config.toml
crop_scale_min = 1
horizontal_flip = true
encoder_arch = "swin"
encoder_conv_stem = false
fusion_encoder_head_dim = 32
fusion_encoder_drop_path = 0.05
epochs = 1.3
Rows from block 4 of the fusion encoder, named by matrix and row number. Rows with one number belong to one attention dimension. Each number is 500 + 25 x the weight over the matrix's rms, rounded and kept within 0 to 999. All counts start at 0. Numbers have three digits each.
# q: cross-attention query (fusion_encoder.blocks.4.cross_attn.q.weight, 192x192), inputs 0-191
# k: cross-attention key (fusion_encoder.blocks.4.cross_attn.k.weight, 192x256), inputs 0-255
q.0:522512483516566519499453563472480519526481454481492463488487520550549491469496508468505472460523458473501568451534518527520515436508544505491556510540472538540488487468503502523548463481464538503508460477472582509512459464491499498581493492553541475496483518584520519521493549512500469515461451492474492533533476538480521528494494497510479522490552554485511569435432520533511499554508534426551464508522492480523538529454526459592541509485493470510467471484522491493495468491545449490550483520502530467531516521489514480453544513518511437507500511529480542475564489501489440472
k.0:454450498501498526456483524471509513454439512540535437468491518454496489516508444517449451466472498475509544505494524569510484473499524486490491508444497493520478475541558506522509494478463481528461534462546507545552490490524494477479488446528538512545473508517442492474493445523521487508476518510524519525491492497470456514513463505491522510519538494477511459487453532482479503465492534546483536471533512496519479488547481518529533477542506498433509506524498534552475509535494522502443539524538476478511492525551545463523455576491488554549476496480456486557505464426518457465530507510531510556496503472448539510521453546501499480459459467464561487469478504479464506470548455517474461498493484466484512526554500453478515546439537546530477506440514477498499465515507498
q.1:491468470487488468516539513455542520516467486451450497536555503560518526500533482471554469495475499507475483477485457527523542520434508535480482513518513500517479495474517449482501572535485475540512485461533492504452513481530474495515484549530499458466475478524471476521483529486495498464509448549507516526479558478546496522439531508554553513483463463498453515469472552473558546486517488497471556472493557566517482502516549462533460521486462564493549562465475487453515537526516565513517490504523514489486561447549433512492502463492547543550467487490522488499518447489498481522
k.1:479543530473464538456456491474526472524555525481452536495534507569494498480493484510566487530468506479479507482531509465492471523506499538513457516523528465459508569513469489430512507518478511501486543558487510524442465472449484555525525488456542453536504528498552500495450482530458443535523493477510531472503522514503503511460575516494487532486520521504485504496515461513539508486555512465521506568535544474483527487521466507460509549442553491509504443539500501497507501508497472539557517503492462465511469508497487485532474448551502484457518538506564497461478513548474480490477453428490433435508492492554483519489502495499423451531482568484520518507486507484528445507483500477490477525493485495522455498465516504466516467504439506441461518513485518558492432497522518
q.2:475499483497483463490516493500526494467535501533489505498477478483471533515487475515446541483511517520494454544504505485461488516503513484510499505457514480487521522528481544523483508513553494470477551503504481523464494509507494513497465509456480507485485520485490505510515507476502529472489511493521518480479485500533507489537526479481526494509512492525521475535531482478516500452520474564472507474502498467444487520519489527457475504501500518477493498525494524507501496505461485542472534452454481508461514479468497482505505522498514524506483452467522481515474531480484501478
k.2:479494450521558506509527533538491519527474465496514554500486509494510498491454537549499559505515521545507491510523464469487473525504493476489507467514487509498538491472481484494463512512530488551532524470490500492506485527505508526478503518458471524461531475473505487554518486480491519454536497496482487522513467482469490524504482508524460448501459507479502494495502536445520491535488490490457485508476496449479506488459533480514489501493477523515451489445501521462485477484485474507502450532514524495487447536471486528515532483494505468494513506523521518496513492511512540511481470489469468528512509514515507489463529451524483517489547507526489489544496536519485508500462527503520506491521501530493499482501499523532533498522557488485534504518479520460469569472462465
q.3:491495513517450445514535449482526463451536506490485538522502481484485544532524459478483538566512580508483491542521463488474483547466488474536461552439521442507500475532495527511447537511559491448473544529535440516470464512533464477424487524520480564461474550452480476519494479491447488456502560520471532466456481461480498470527544512503486474516501487489500450548540494454493511457507511535457547503486534483456494522560472515425465459496495532484563493546480509504542512538501499484481527452498474493429501489497468530547489478462486522510466444482522432487434514520453537502
k.3:494494513512547525540535501547491511535532500489466527482516491527509512500475535462537549495532529546484484484502472453477452545518470442539519479507480458477514491468473444456469536536520533515485488513458494470480481484501498500467496505513473530452476474441490456546524557478520494506501467491475464514483483552533516508498508483516509484507468462485510520521541477512496488502462469479487432489490499476511509487494505472503477512489475516543469496446512506458505506499485492475535483519537509506495484467465474498450539460489505458463504479532508522466504505556498529501536477502493480517508509516541484538490540474523508498477533490527454506520495496511501517538473540512528499513509517552507457478436513552513493481549486479471541496555459516469481523516459494
q.4:485483519480550541495468503502449503515457512482480513487506524509497467464497537515567483508539478472547525497517507534536524484496517518466497491535496539537510490445517493467514479503453501525555481463506519473505496474487463535532516491520480458494529498536512478512508503549531488524507465517470491531509509581513481577473490548531498505478526509477470516489479525514485469523497519453495485496531490496526520495455508521561530559520487522504467499485512492492477507473545499471492476509538485513553493513521495548522500491520510515502500521509498536516528475498529466518
k.4:503496506528493512441486513438515514461455505550520490495551500530534495489521502543456472461454484490472484508460538543510531520526481525471491473506479576510488494550555544534544475498478484513524484490529513511495459467500523512520516495486531484537489534567500520475520447539521490511501541491546461522453493480506465476503499481485505556517521488462518473478456525519512530487515524515502526512522549467501502497535478491495534476516516494461532472494488478529463459498491531523476530520556484489456502517489465513561465499484537525533498545492530496542497494439508481508523512509533518495455509495459528501493510523471495509524473506461520506447496489497497480490535450504467519524536498469493459498553479492486453486516538547516460522435534490530515422528534540
q.5:474488494516498503488465497497545509505526514473522464484455504444528465496527514487484522438492523511543474501490509493485478499479456505478472482529488539491504491556525508489499491509519490506473479560514498476503546498505537519512486520460484522539525533467508480476516457476504535525491487500525483486521486553518507509517455504502519495508493495516477496488537508523456532526478500494497484527501556474522471454498481529464483516501533484533481508490512509536509479511469503481460514526497503525512501513482509484510492535512509517485511526523486526505480508459516518529
k.5:532498463463468515493489492491467465471531529509506511500477482515530547484530545512552498524498466505509496538528535486507530516453486497533491511525509529513491472493516542495500514497511514497497506517470553520478510469483517495588545505482512488506500494515524512489525505442517474461505502478471469488488473489507464505486499470489492499479498532507511480499504496503535497508504469499512525518461509489483494511507493469487432522488527508487519501509540516520481497506479507468513517499527478536484500479481535484539506521515460464486500498488518455499470508528470497508526509487466477522486490525495501507525506513441493462530497494542502507483503526535509497472472530515474479528503492506504517511520488491509512500509513468453498463483522491507449488475484552
q.6:473456490486528505503482469520539507503505521463532514443480482468511469472503510535492497468522499530534482511489508476500502509506463519502426467514516485523494564505563495498491485524534505540476474511497485443494513526472484512501490490481506534525529543507511474498514484533516508525510505511523485480506490540532470544499462501499501495491483533499490462491526533534452520503482489503486487548512498528533488447486490530453517516501516491517493506508525459499511474497490494470464497512483473537527486505477511521515458508435482524475540526492528508484473520440532520489
k.6:500492442509481508540483513491504485497489511531527564535533467480516523523547481529511529493489478522497523496461500502491510496519489463512513497516510553467496506502517498466521477478492500515538500530485553493511489486474539471529504487518525481525520487501473542499486527496518527485512534531521476539477487479488492513535513498464473484484502522522513475505500519487504493508496510528484521502487529510453499502505489481478508500491498462497482525522526522510487491497495533498528516464533522515497490500486515528503492503499537527521473496510489501509499486492459473469496535524471530510485491503439496480536521516512511506540528479496516471496560582491497487483493462514509473442498492511531515464549501474520472540545491518531487508465504453517514475508516521
q.7:494510518497500466494510469502505485492509495518493498498489483488503509509497503485476512493465523518485519488495518481510480512493493496531511508477490511508477487516516504517484504487534476473476493500510490511501477499502474494496504508497519517490495518496522524531483501505515480500475518522498503478490491500491500499490505507516500493512473505495475477501524501492502500518510505509511505523504533516502480487517514481474468464483469500486514482503488497492511513527512505481491473496491509486497493508482470515507508498475513504512500502496507499489513492471509521500
k.7:483473504495481502494481464513495501516508503524478498487497513479509493513510512496513498511490492470498479495526485474513491496513524512488507512494507502513524548520472491483470519523497488503500523493475521515489495473512503505522483517472493482514521515486509480517508527480499506512513524465481510500515508509515522490487510488526457514478520532490493542475508493497519479494526474493504493517511492541506499521512493496512484510504517462490482477512501484507501524517499502490518503514459524509518477487480529512476510502489475490460499514476501504506497512521546506524508480502485487510533471479522465514486488478521468489483508520528475513515460494526480486512491521487507498499496488513526493512479510485488519471498510512474484491498500506478507515497503495
q.8:499473526504452487544513508474505452490506472542520502532505480518462538509534474487498512527517527483442502540526493497517487512486540500518507550460515506529493486490518483503454505536509516457449500480532487519481484467529488440464432542519507540447492485505512539548476505501436492487513505519506532517481498466481477488533534502495458511560492526514525502489479472465494536449528512514470512491477487485445540544530483470501458490497458499487516497520480478524544514543484486502511504448482472490447504519504492491526507475517497528551467460477481517498519491517446498458
k.8:479452509536545516546556476538451534479474443533593475482450507456523477529488477489428493492557542496538532529512441498486538496510484437489505433494453450501523483478529442454475529510516452483497470490486506514507529495549474448457479486559474574427479417477467428544543524509512500518447467549505448539516502543540504511497457448573495446516493426522525504509474534497473468468409501537444448407539456501487489452470535478544520527546440530529478562507510554515513486540559493482486482512517583514541526539528468513448550517473477515523502476502453502539494428481495513494547476530567546545530507482485506450502515518492539513461470429514493492510476497510509525561515485560511498470516483507507499479486487511500499511489534497532567476553483501476550597518492444
q.9:558493526492500476521519503529534527474524477495521474533489469499499525503473486516473488498485523515459520538517506441491480503510516488546491490469468503516503467507488547519521493498532537496489506529476485522508488498470490477525490502478497542488473492522495511517480487480473497496478501495501496520488508505488541486566513465494491449507520480531519466500514467504480487490487499515489461507448515490472540513514495483519471483500505478508506475532539503485497512537504478503507543467515490506500482530506491478467513540497503482520477502514484474491494548532465482482
k.9:475466514530528491538548515560503514536514465486512490496492493484493501488482502488478529535524508528476483479477424516473494485511503500492493515504508500512528498478486474533482521535520488511517468481476523492529512534514490496473503541540459547443531474447511490565528536494515520510485465522512490511532500501551534523512449484553505432503475486461515531520522551467500473522467508498522484476482468518498532485487528498534501472540467507505463484488521492468516499468509500499489452495484550489485469525471507527474544504483473507493522495527467519501486465525499549537494485500501480492526529510484497495527516464532519526487544444478494498547488484534479482513512499487524528487495496521478510505480505557532517499495540484527544509536454502483483539507472483
q.10:512498496487494545489507513480488462493523503472509510531492522523507502495505519480490494521526475476477556492466513473483461487506501523478533502531488516506496484477551510468521512525516479528503469504465510479485468461506502494513474497528489525474454492515501501511535475513468484463471501519477513513527507516497542516513497520525506521495486566462485494479473497497494516511481538487542488489534472513495506476481551497520487514495476504484513487543506488475500476508479538511514436503513515502493494530497495482480524479478493518480504469530459511511503502504470481516
k.10:462509497507481504474475488493507458480459510520519464482521498442499468512480509482499471488490541464440532506488469553498495479492464498475542503490478512472489530534528473472509485509494487472487485449503545550525525503492480535486467437542550503495458500529504519471498508511499479545486490537499529524471517517512521533529532460483498502510540499516483493505486505512483510474495526560509514506531517517492489469522470483501482492552487483493540497487523492527480504517528552496500540523540488493573554497527485488470469514499481514520485514481454512511486487475466455457483541506547494511489531438462535497520480557476497491501487521482514462469492516470532501514536471514480484463473534476506486459493496487477482519501510542522480507459475479495555502482544462
q.11:517522497546486488501478485478495456505508489504498522472507493469499524529508508496511528479473496503493485491497517514482539517524491525487469490506508467518527512513543497490499512494480492509481496512502500504491488537503502505485496496477498518509501494506502481523536489458491488488481539497510479515499488485518495484513487502506524521517493528509513508503490471480465521475475462523481501495491512488511500464501516508487472482522490518532524512490512517481484500547475512498474519489501511508494482491481494522538483503504509531481502483462522483502479499466514519548
k.11:503485468475491492503468516491501493526497502532495504495490471501512507491485524501513494510500507488534477498508482510494467504479479488522510501491513507513512507505495513463508504506499497493517499489486521499508498491479515490516507495484512467487475499511525521502481493480527478494515510511472498503494489475524492503480516498497484488531532500517496491491517437502503511484483490524516502524507472526486487495513509471497473513496477487523501505534488510509488511509499517477517496508523514496501493495499517507478503511520489502473496481519482470491514497517501494495513502518476493507506509522506508497507508519479480509502507522532507521487522517524499501523513493524505488480518517479555502475501500520497502508493509497500500490519524485484514509483513507
q.12:510506468524498501495496478503485507497467513486493473457524487519511517519484516469545500453472497541501503479461494524533533504511510489519505516518504491468508504509531469513507526473477478507544477479493510473513530482502500516480518516475469493476505484512475482490511511510538468499490485520517490502497519479492505552480510490522509514476488473502481485458510512532517488493499516491478502483474477510519458484497519466517514513506478531489480526458493514452501509500521479497488511515494492531492520488456484475529514493515537525513514489487525498484485478531520525532
k.12:488505474468463511471448507519503472549465517510490514502517497500501496516530486479526501521487487510505485478500504510508483493490522512517568548490537487510494519534487502504485498492493504482514524529490480526534502479513498544496498477463513462533497546504538522478505496512486486507527514484494528463518490499470497475485499521507472502502521533497471502475490441495506499489536479487482545532513472539480490490503463497471499495501531448476519523552497522509481501497501502512515526521457493505489504484502513487500486491514489500479501491481531495507489529509474465477468486502475481503521506488512488511479463495482474487506514513482477511505496493479479470526514480516488482502480479507544502530523511460434552503481496492483468498489524470502512537466516499
q.13:514474527507501496533487490511499494506497464459523504512535507510551533501509492486513509502502519446484507520483501529521450506500516469524516503488499529518491481474485498493487501502476509504515449514492505512472497497494455486487512515525476500477494491508498502515501511484466474496503532507475501500494541493475477462516496490509529488508502495509507519487489523508491510493536518503486511500478490468482538497508474448511490521523464487544517520484497495485505519536541530477526498512518485512497529495475484488495520484469536490522485526511476507484544472515490476485
k.13:485472525517516500520538496513482524489514510512509507504442484500490514518490513512505508464528485483478503516478492444504517499530518484497502501517496484525519483506499505503459517523520518505509490495502472495516484481518525468505492498509500494499519485506460472526535532530497479510503474500521499525502469496502530501503482501500514490510490501512467505464483516472496515493489495493493474467523509508497503477509476504522516504506478486510508508510530506505506536512497508511504506480474521487511513515522489513481506472495496507520509487517495493497512502503512532524525472516517519515504516510480508514511506495521516517475519464486523506485493485509520501495498507504507504535512489529475535508512500500520502501513501509464508495523494487492509514523479493
q.14:498557550541508497529515540530456443500473478522528480533499469507492527500453477500507470541518521450454553508546517471568516485490551490482542538488507521545482512466466504481483508511492524483488511490489510548535458530496490455520510495549552461453506516499511518527514503484496508479523512464451497530515502494473498468523539494480426444553497522473536520507436467474525531513521488476514494493487488475466534559468457491522514508467461493510516481523499517496469531536510492532557474482511530446477505534510489531467522490565475496547462478489448531483500516525480415451
k.14:503447476523562487542578510525489539471413447515560466504479502439488461522491467492429476469504519492553528522495455535486499493538481465476495459453447467556469458497541464514485509480517469503480451415500473492552490519595492465398475513550461583467452478492445479503534512525508517506454453547509500505496541506511481523537442488555498496525487433500519507526474549492449474477437537546476481448527453499565489449481529488556503449564439550522454535472520499477493504541515511490482478493510528509528530564488471517456561536448501562559492466508443483517504487456547537495514508531551541560487537443534546444467522532507541543432496413460476497496490440519492530477519501509515543492511448478459570468510512533521484508488549514536550512508515476477557518541477464
q.15:545500486478519496485500493532512505487508501511480495468475516511516488479490509515493483459465487514476507500482484496509525526495463491494491494502467504505486497492487525503504495483487506532484512523479528509486486492502518535529498508492508511517476525552479500530482495484499516492504509514534502513473503482511501471508506470502480500524511472487493483472496515505484514491513475502489465531507513521481503503480490510518485508510510503521484494490533510517521474513507495481500536511488504524511465487488511511492469543531486497516518549497499534491496503493509476491
k.15:466491478461480519488488476477481480511506507539486513481539528514511547516498520520502518509475496504514478540527510566499485493487501513480446517474513506498512512497492525478465507501501499507484546516484513504496489474477541495537515475477529461529501490479440506514517449493490494466524533455491486512500476468481448468471458528505494515486501532531499450487502494497531485518548508492508557510533484467494495497525500523511501490483542513455506464517450505500470491514491470502486528489483511537465464517505534463555475524503503488479497528503557461504470488500520499526522482476479487523479512532479481539521512499465484469495522505521532540475503520517504502484502535500494502529503478470499503487516444491508505471483511532466484457501513509501457505478481555
q.16:490500557502521519515495492489484476497488500482501541490504497508485506479471517498523466533468492452498513526515500473512535488509514499463503514516495503509513530491474487493483503500485498504532507481487518544532490495488510494504513501519520459482530531493486522484492493491481515510509517490479474530514474515507510460520516483506483519517505493492524493501467485461485493495502480452483476499515484510485535515488506475520496488512490505526483497506515488521502505505522503510490482492509500500506516486491508537484502530541431463524471531513516522502517492492499509457
k.16:542480514494495506535503541484496517502499498491526490525493488479481503507495479503487502485513483484519502528489490522488484521534488528541481475490482490516444487502524487510497473493493524497450484491483520506492502501512499484453486517513471529494472476511526502499500525495493509537466491529497490510514485459516499524504509508494516516488489466469501499511488498485463498498468499513496497492521493463504485509491490502498510486518484513531498520465492486478505509522486541474497510483521490486498506498515507529479521491478500507537476478507494488514526479492489520481521502517514529514519499501492501488510521501511535524477495464500489480499500476489502523520528500501519490507526484472520517509504483515505480515519536511508513524505510470499507505523507529
q.17:495511487480482505487480494524525513499538502501544480474485511497483502469505519487510503491486499496547484510491510493502491484507467517489538464517495490495523493504496508502477507464509505474491496514490486500521507519475545493488537513493518509550485497494489517475465494509491497543486518485498506492469496488526492488519476473462466529501541452520548463502502474534486455480510489490489437484471460502499493455485509521469499524526555482500461501560522526507496479473481477508462493536462491493533493505511523490471475547507452498493502520500519541528492543517514500510
k.17:510552491515493513479469550470529499537479494457463525516493521517499511465487493491511531508559475532489471474495458486497514510505502539533446550532534509489470483482466488524509531511510543519493504519488488474470466553496458487527537539475465502484547499461539535507477524471495531478518486517476525474487488515489509505506499517471544499494448515487479523540552461496529507526486490463511534545447513431471523503476533531459478487518515494520464507484518487443521501468456466479548497516503499466464449457519504554473536441540519511487507466534504516456533501545496503483474503517476459501506491553511502533482485482505467506498519553519508461541532489480504458492508509501529438523496464476452488490467501531520494493517510439491519543536532533541465483485497515
q.18:491487507535486457507520481496467491475501505524515505504520502475484527505478479505529524508526528510518490528483493490539518478503495488525498494480529524524498522531514521466495505467505521468504507506513498502506454506512486496500505485490498531523521492486501464503505479507513500495492517493504498484515509510480527499510487496481456505495512501516481491527515474488478485512499487542497501509468444497477492512500471524457499482513493535473495502483483481496467503543500487488467516499526483502486480503520489520546496487504514520498503480477473509542514505493503471515
k.18:527474497507502494525494482544496516503500469512523515466510494475495469479485492516466487509494505485507488503512479477517542521557497490500511481525484462526500501498487467496476505529506485508544489511495487470518510500549464510469463515510462529460510506478486496533498524509522523477502508480502506494496508562493525517484506499532498485527490486481518500504503494464473492479453508475482466495490482511520491501477526457490511490519486479493459517536510522474501472505496486510504463521493498495498499510496461542459533516476508486510510492480493476505528501512520517490501494521502488499552538489525486473494504473507490531491517517509467490539519511523477491526502483514504486472513505506506498453495531547491488526532512477517556521516495498469510540518488500
q.19:503533532514513486532492508491475481516475477517519500507529531524472518489524493527518512512488503477513496488523491530515519484503531498510516517486487498525534484503474456526511513512479482464505482483516488510494474526517489488523495524483497486469533487491489493511509506509513503495552481511469513515492513489505493511496515525517470501491471497475503515522492520496526546486507515494485497481486522510508506524494499480505477526512496507492505502463508534525498500527499525494487499498500484531514507466479483508542471497494511518510465499482496519503508469504516521477
k.19:511483515481494500484487521488494497503492485513520481497496494514533507495472475485511473483529518471492517479488508501521499529506472503527501479480482486537456468510523483493511518475492511505519482514499493512465500472499504473503458486494499487474466478521532492499497543482507481526473518504510518497502520522510499482515504514494510489515510471497496510502493460509488483462494479540493478470492506534493484483481489490491466519508495489521518539492521505502493528499516505506504508510505489490521497447515487505476504514526463485511500459482477511493524503500484490486529492499531499496542495445524514504495488517481511513493478510511477511514491512526510525536507452509489495481489490508551522495513511496482493497485527491505513522512524476490539501508508475
q.20:477442528464502494501531485457459469486498471512519525521517494506517506510477468501509470529551495483475505529553501482539509524512558466493509540476510519497477500483489493491519523540526519498480536459499493521508427489505466493533545494540535497437482515527525499512517532490476497467501521513489526506505512500452478503493559510500455499510497508451507512521477492469473507504486509486528516484522485504473527536498475496529500473455477540522519521499479487527474528526534517502547529468513504483486501512503476483489493485503518491556483467495493517500472489535460469493
k.20:502479531536531497516537473488518525457488484497513460500532525511544500524463480498479471478508505459460514499485485479497498523548497468472488470518469461551501512498526476473482510505498463473516488485502450495504488496526495474441471497514475541466534468529504473512535535514510496507463474500502532497512524537560526494525490482553517498529509450465515520515460549450471480463458509537483481456523518529502500495523509497496520520518477519525524507499524494518490494505533496504499495527508525522510535482491448514465526487457505506498483480480466486546511491494485538483542467521561508507521523458517515487505501497507485519491470484483478509493475497487528484515504468500490501482500475524471467482516514520499452481501485507533525549501502524526513476540460491
q.21:467526513555498462500499476489496464487471513496527492485512478481484511495509485540529545547469545469479509532505491536544514523496514508500486516479512486473487531522470470505517537506457483490484487457532494509509495523518484478474477506463488491466562490448532489489463493515503476490521529516486477469506503504464482477469505583515497496530490520486475496494502506453525519523524484480487520477507502513493489506492481504468529498481466548501509536476436524507494543520513521499485503489520517487495523464479477555533491464532501533522481480500494524499535465482492529506
k.21:509457490510527473497519497537473535474489506521524470514473507516511494534520494507501507474514503492534523517510503459507469517517487470516500443472477499536530470516520469491500480493483484501485482475517475486510473477508512480428458517516483502478453485504501490485531531512497471487474484500513499518493527502494501470519478503496494521541494458526501494479474484480469486464450495495475446476519512502520454516508494478503509510537451524510506545472491503516474497516527512497498475487481546533521536493491481519474508492459515511486485468485482517509506545492513542532533482506516520509559504485506520477451522497502517528494483462503488535504489483542493509524508471541509525495489451526517479535518502508521489497505519501485508480517518490488513501512504503
q.22:473486545489497503519514503518507504493532472472503483525511491485484508495501476506503501495494528484498506510465488490515474513486494517503491480489517499508507503478497484489511493518465515508510478474505504516488487513519482478497515510498509492497488501520532513485500526484515499492502479503499492477499526528523496497491487538533517499506479498522478499509473523480502506529518489486518506480500481489470516480513529488480479503506478508520487495504519481497481513498521511503505502498488513486532497477533476542484497484521479504529499539504479497510537493456512484494
k.22:513479541514536469519499504503508501497506491480494509499484491499474502474501468514496531483503487497500512494476514469487515530516498496527460477531503504515521527484515470521504504502513489498487471503487498507486477498510490501454493515494469492493521499497521502514496505518502518495515482528521484487499492498527522525495507538482472489503496487501483485492510498509496523497512511490512475507513523519493504521508481509494512480503500501526480467507486507474505481496466498507499468441501538471498491521486488512488519483518485515493508482530498505495524495511505537534502478526490503487477511495528505484489494506526530555511492488490506502520508510506526488476508487479503502485507473507470493517513506523520478503527494481502503524501512496505486453510494513
q.23:514494470511519501516489525530517503496513493549476463512486463522470481519531481476472514505503527502510494510527528463482488492495499470529537512517451511479489460515481522528490512509490522494471479500515502503515513470510515511514503490500476501503480507497511519494502502520477531484500488478483521490475494520484498516537524486491484490494550498503531495496500487502486492481477546475510472504496531511533515531512528495498503480487519482478497516489506499470518476494496470489478501505448503480478492531442494437484486551477510494504452490497502498480513522536487479485
k.23:492493460507484537508492478491477475512495519490478486492494515517509542498495484521523503519497498512463485521496492498463481480468520481509493529488506516489506501479500505498470506495487526508455528505490492508492512506481489537537533507529520511505499490476491485528532482486496487507520512504492489486523467506490470511460469530487493493477496520501499485491528515495516479531524496501496526504514493494499508493538507539510479465523528510483505500481472527479505484487487492490486528471508490487471496491511568485548490511497469488480483522495529478513473478501509487523481487489465484530493468505471480543511504491499497464505500502496512527518493503492476480452503528502496503512516498514526490478480507461484526482511506519483500514489482520510477515452487479
q.24:488506500494492490488509492519515526502530503498495494468494492491499496510507490520482513484468516537511497491498499474497506526481476484506477503486490490478497510492500508469491500503515498528496511514513499504494489489521514524479473511466498486497477533502495499477490518497503491489479504505523486485478496511516466449517492510483468492494502473539510479501541476483446550473509474525484505526514522500523481479536505519450518503481493482491492514483512497512525480553480492475500513499506464530485527482491483484468482495467515515481484510523524488479481505502472525483
k.24:486478475488501523544487496519511486493484517508519508529538492484534515532513488452527520529498495514500525494483519524492478462461468446494505496495494513504520468509523491494498452494499510495514521520476499524518545483485518525499516457499519485491501468524496521508516500488519499495510493515503494499497490492497463503524480516510472483499523498544501495510493525504500510488516514535491496483493497536490488486510461499495500523488508514489502499528513558517497533529507511514489535489544502516497500484502521492515493537528473499542487509487507479537462482475457452463489500517486499543503473485458497487524510497485522477477523475494498507479523543509498505484515514527496506484510519511513519475539488473486486500516509487475515486494521479467512535478505511
q.25:487483527472492510493532480516506499447519490517514471483479499453509488503470497517489540498508537462505539543535498484528513506554497492521521513482476512478509508554471529473503491468514522497503508507477483493516485518500477518520548457454483529491529503459504518526500482534514513487485497500488449471536474498437509507549520515446470489531505509497488482518530480527484495479495473502523493478482479504473483485486478555478511491465520515522476467508493532480488493445492508458485518503519514490502454529519531516499550493503500501492505478493475497529506540474496520467
k.25:510464493510510472506513501528472528515494488508485505493508524490483503481504488499479488461482462515523482510500461511494483519523511522478493498531499533538502488500483505545486499498500523492525481456500507438550476526552488494477518531478505522485492531462492502508513492481496511476495503491496509493495522504476492489510477490535487511511485516463513505492494489479515485525489499447502498497469509481500491506510541475532484465523464500460476488472490488493500472488458476483508472484475504511465483559472477519494532493456504514474518503505496516483544522501557546515499507543479477527504513516503489479449504469496508524507535485527506509495482465542486466481498527490505520517484498484477533500498520562561485495490542512501517520497512501455501501528468508
q.26:540496498478490508506506482499489472486470485487493487490532483545522544507508493503562514482483498511494529525459497526518492516525461521516498492521517499513490512490467462516529529493456493503545417456531498496486520433542484490527503486464503470490525516468491496508475512535507466492509513538470516520508545525485514500458486511553534545492473504518475490472487546491543489497504496505498505519537477559489483514497521455513485528514484539474519519502467509495509520498536521442485460532537479527515505463458464502519539461520515509499474495512544499468560479497482517495
k.26:474514523524483499488485494486532546534522502495466480517502505518496485468510500484488504491502489525548494453482495503490484536480523521465511546530549489484549542499463509512531495515511475488516478506530467516500481514499484503471500514475496456508523535517528525496494487549497509476507496493540509457480509481503532429498525538464530509529481507505499548507499483528515486509513498485547503541483529520486500530498474490492538503501493471515470497533495473469520470482491487541516475455470489465484477482526464504523514485532487496480508480520540506499509529490501491496442523496501497495529492503526474493488463502539466499541521537450491502530495456483494467493501477488512503501497506502501472523498535517531505489477506479485506501514517482522523470501518532
q.27:446491519534468480494484465513515490507520529471503473487476531461472498498549477497481502514433532506488465506483508524488493522504471529507496511487496511454509523546473463539475532477503495480497489514495482503506519558483503489464516539458467497518508485483510492492451473470479474512464527486517485487524510470510489489494506498507499532522488474489498459522500485493484495494505485505505513448500488514508470482507481523476475510498517498549506496518496539483535518484517523506469456518510527485517497460497511513496501514515488511490517520487539507508545481467491511524
k.27:521525487464442498480449503526497484523546521495463529500481522524500520497509548492549518489514487516532517479503515490502520504511516520558479516510538496492478527519481512501501512538476548491472506540478547499517467473510461534510527540466515485493461512495540543483490499482486449483548520487486509496507498452472519484474522506465522531463496534520513497475544452513528538500532464489509505523498514492518472499489499483471466537480533470496475502494493492498509502496483465483543513522474512508484485495499505485508495442513517480466522476518507490461483567528487504521494476503432471495511473534502476538493472491463456505515500537542490509508497493507470460470458552489518525514508492504522484520487511486502497533524489503467488472536545509533454454489485545
q.28:527524501494503526466470524520496540480540521510492472478473525460506446469492530505490473470505506534515509474487516491437492500516468517463504457502478502489498491508509523503520490498465511531485508541491511494521571496462541553485525496482493491536493506512501482468500449470510542512482488475519450513526462505543519508544467443468507534477513469515505482506519496554454473526498479486502469516492452490490508480490481495490527517545538475509446482526547509475527470480503425541478527530465481501507479499516563486468462557491487482502537570555510498509514528511530498495
k.28:490507455489460527460462526491486486506485529507466532503493510482516559508523512555525512505475464522509473521512520536473497466463506527509499525488508522479516479509523549539524495477511507498474515502480553515502452510484514522559568522474538503521511512503505544514496456453523513461550537485480470511476450451440435524490483522473512523489501573518487493494530454511555521533541499495498570514486529421471497507500504527451467509497555515483506465475474524507485480499447489450496528500500500507471477499462531491548473491505501509483503504501527443477463527505516494510492501491474468504454459536471516524474507503484482484486499494550513510495503479496475489445501529520489491563532515470497502560522484476485531493503540483471481496480522523490441499476484537
q.29:500506497503494491521496508483500497491501481494523511522526467518501521486454499494509470491504498500491516505496494476505510495481487512470528528492499518493482506473483510492496532523498494526506466502493488520512458480505497480512512546512491499464493500495513498501500498501468514488508513517481512510502485484499484452511483490514479493507474515481499513544475490478517532513486500508504521532493517474490536500491503457512505488479489490505513499491495512503502534546528523495489456493510506459517518502511465481499500488496450490521464489534500492467510495491478503479
k.29:523507515486488514522506491503491487497526504497515484518467490468470495510482475481511498540498472458512498479522487499507485504498482482513493473502490459493500480504501481483491526497490509490451516527479465513512519489499479510474486463543471532480450463529506488501495532513492480527471511507500517493551502528514526522523496523517512504489487477496505489496480503510470478461463507505504508484537487497504483486506484510534494492490468503508498497475533505503498504497531516509517526512519508519517508476522497505473525514499492506526480479478498513482535468522486500478495474494524495494525488452466476499512498517515523502469503491489505486522503504472504498503491490489508514462498517514505520493481517516489471485484470485518501503516486499508515508507469484
q.30:465471516486530510497495527479480508511460477490498468485504502498500475475506502484524485488505511465535513500486490556489489491475524515489493500532502528519499514466504469467538503500451503472506455471504538477492533494509487501539518500503496512514478467497514511487522498498533508507542495514516485496507526515512512530470454501532504488481514553487493532524467500540516490542512522482515491475534473500527493500470511480502506518495485499542504520475506488500460474517518486504504473529535525512487488513529484526518508504480510492482530537511484507510519480479527520502
k.30:515474506495479503489486513453500509472475495536487507481467473497513476516506466527488476490498481462509480493461511489524521480504489493504492488523496539496504490542528502502529509490468483510493496472504509513511483489499508514492467489470512473489513526519503521480488466482513498538505549496482498515503504507490508515503490507464498512505525509475482496490496468525493509467496496543496522506511527512499457482510474533502500498516502490494482519513500483528491509512514533497485529520537516476521510485503515482482473501498478493504486503479475481517499469478497471482533533529524505507496528480454531481510504530497516513526474493508544492498497497509491495502534465517499478495491513478515499538516521467477501504501520476515482486458538466493514483524521517